A small audio embedding model, trained from scratch.
Training: adamw at rate 0.0014, 5000 steps, batches of 64, held-out accuracy 97%.
Data: trained on synthesised sound scenes: up to three everyday sounds over a background, 26041 training examples.
Rows from block 4 of a small audio embedding model, named by matrix and row number. Rows with one number belong to one neuron. Each number is 128 + 24 x the weight over its row's rms, rounded and kept within 0 to 255. All counts start at 0. Numbers have three digits each. After the name is the row's rms in percent of the matrix's.
After each neuron's rows are labels from the 100 clips, of 14976, where the neuron reaches its highest value: "strongest on" is what is common among them. Only what is clearly more common there than usual is listed. The data: synthesised sound scenes: up to three everyday sounds over a background. In brackets: how many of the 100.
# fc1: second MLP up (model.blocks.4.mlp.fc1.weight, 384x192), inputs 0-63
# fc2: second MLP down (model.blocks.4.mlp.fc2.weight, 192x384, transposed), outputs 0-63

fc1.148 137:114141130141086137152121125124110088152129131118163167167153132130139103095156120117172123140091106119132141148141101108063165098160100119143123132139166146137116117139112144144108134167107130
fc2.148 137:182138130128154109157137157141144123130116095121150133124155158153137152138104160143141112132139111133143145114159084134146084108093102188155118105143126088113126173096120116107158140109130152
strongest on: vacuum cleaner (35); doorbell (33); first sound: doorbell (28)

fc1.326 111:147169147143119075156114095122124118128169140116132155170121137138118111119157145108163133080135129161139157121131120153126141093128129156169108137176130106129095157143100162144137135138145166
fc2.326 106:129127147153136097102140126116151128087094158127157160142109148113122100100165121112178140145112125155112107113132113151129118105145115107107125112103170151100072132168164134121138152112099141
strongest on: water drop (30)

fc1.291 171:128169112134101146098129144154136121122131117147111132086159150149074133109120155159129145177136135120111151144110128132131147122122125177183145155092175146127130132131095136116138090183155149
fc2.291 180:096104116166123148148113112135123143164094191170081102095152097133107151117126122175143147134106136115133161167116124131169144155169130134126129139138154139117097155132157100118107114150160110
strongest on: electric buzz (35)

fc1.278 090:130156128130079126101142123086179115114168104137138137146141106123136141102153136128121123151131156123121138115095113139125161135136106113122095131137131100130133135156139158126119144115116151
fc2.278 072:094097170116184144140137113143096166123120147116125142107111134117116119088127125108111147128160120095126105154139136135150101183094107114134087120116101147117097184108148107125107133096139144
strongest on: electric buzz (51); muffled (low-pass) (51)

fc1.285 102:143106145159125100112161132111152138110163130118150133101102117130142114139141126127152120131128131115126120129119133108145144095143121119152121130121146116083139143146096154140127156148091155
fc2.285 101:110110141099087134098112114138100161121145087168095091119124090173086130136139119112133137131143130088146108121140139165095118153157141102111148135127149139123169108154125160125131098120174091
strongest on: water drop (48); beeping (37); first sound: water drop (26)

fc1.366 125:118117098133132147109115139037172074127114109135154135092152116141129121147160099101178144096149130081107163148119137146122144152126097142148117143084127136081138138121152150139083128114127139
fc2.366 135:107147112129130162130164131118152107125125115131127136112149136140101131159127131112133186138139101172161078113147150094175135170111105171123120113155162079126140093096097149134147121133117142
strongest on: laser zap (55); first sound: laser zap (43); ball bouncing (41); first sound: ball bouncing (38)

fc1.48 076:109148111130114142107142126125135105093147110112173157138138103147149128138139142132128143127108137146118121125109167073098125121134082103125121131139107104100139165132148171132128129157114164
fc2.48 059:134107142103141105150115165164118124077137129130133111125097153121131098121147077143157107092150108121103121117157127179150127146143200097102083139138174135096106099177151123129109124118131124
strongest on: electric buzz (44); vacuum cleaner (26)

fc1.103 176:106126082152091081147125160109138137086118113110155167133141107177125096148176118148122122142103101099108147136083152112118142157180092131131118122092128161085111153165107162168129124124133168
fc2.103 172:121115108121116126130125113131092138129101090119136098103120108124127142155163113114141138160168107120155085182125121137121113139156099095105179088102103169126152093152126124121104104142108129
strongest on: beeping (97); first sound: beeping (62)

fc1.10 167:160122139141077072138098084146121113097161132114146164123142149137105083099123105097119132071096135168117119119101113151139137083124158107180124120176132144129116127163140144123154151153119156
fc2.10 182:152084125138110102091163164134116139117108113157110135151143155119145135112107106130106080115137122133100139160124120115128147093110138129123133106131102178130098163143108159055133163153160121
strongest on: water drop (98); first sound: water drop (55)

fc1.248 171:123128102150098068124107131112118129088111101118141149108129124151116118132149125150125121149088112126096105149073150108113142141178108106132133116088137152111129145157141168145144126144124141
fc2.248 178:129123127127117114110147145131125138132122085128159110136106105120141123158097112104146104154187118101105082173130110110115102140156106079126164108139113180123171080136092143054123137134138111
strongest on: beeping (93); first sound: beeping (61)

fc1.15 194:083107108145139164113116162067141143160107135113099145176158094101099136142121082109138103108159167097086107114140078146141144150137120115155115149095149136069125105170105154128120145161134114
fc2.15 230:092113102146130157119113171112155141183104122151112147139168099147099137143130104132111149118170133099120115126099086141122151114121104123175120146109137121101147121180120128165134108160163105
strongest on: laser zap (100); first sound: laser zap (88)

fc1.4 168:107139132139133092139176103101126161115119128118144145149126082118129106166133127092178145145111136140168114123136153074111133122127094146155144141107132169134115127105085161129117123136110173
fc2.4 191:107107117130149104122135139124089158110091115107144114114083153082147127132143079125137143143144095109152108137143102124165058120111128092107172121107157142104135109154144138125102136120141130
strongest on: beeping (35); first sound: beeping (25)

fc1.358 139:130143108143100125119172133122151122107149091151112130116130119130135158118125142100154134128128134117107157108112139106122129116113113089179086110123129127063133150148148127093152149134140173
fc2.358 142:101101140148125140115157124114148121130111117124142146138157122160156093131102107103075099131090122132107066133157100129112150108122123146140158135129122162158147167108117183098146161126135149
strongest on: whoosh (67); first sound: whoosh (46); water drop (34)

fc1.207 158:114097142171123104160165130141171085132147135156128145170109185108123130076150141129077133118126156134100122130089124154074141081126098116139120120151119110121131140122148107130122147125122142
fc2.207 192:117082160128111159126098121164089173157136108141103072173158117117125166138090109138102120149121162089128139138134117132132136142159154137131155126112108115142098101131148097101099120166158085
strongest on: water drop (78); first sound: water drop (44)

fc1.380 234:116104147090075129107175111144120141120131088150121126129153093155112144118112168083117097144119126101134115137139117108063125127113097104144098138118088133148173129097099131116144141103124163
fc2.380 267:091109166123124163123162115127114107137086107126136124117147115146122088112132113147138095154110136130091100157117105116113136193122126101074105144082105147135147121119153153106137144118137132
strongest on: whoosh (100); first sound: whoosh (76)

fc1.50 093:104132095136079138057138129097119109134146123136154125133152109154129126114134147123127119175088141124148174130097128116113182127141116106154090142097145093137144141124137120146163141168128122
fc2.50 083:148122142143163082130122116108142148105165053088117129167139090111175116163081141091153107103135114160125089110152086083136107125115164131141120117130110150149131122095095163150162154114152106
strongest on: vacuum cleaner (67); number of sounds: 1 (67)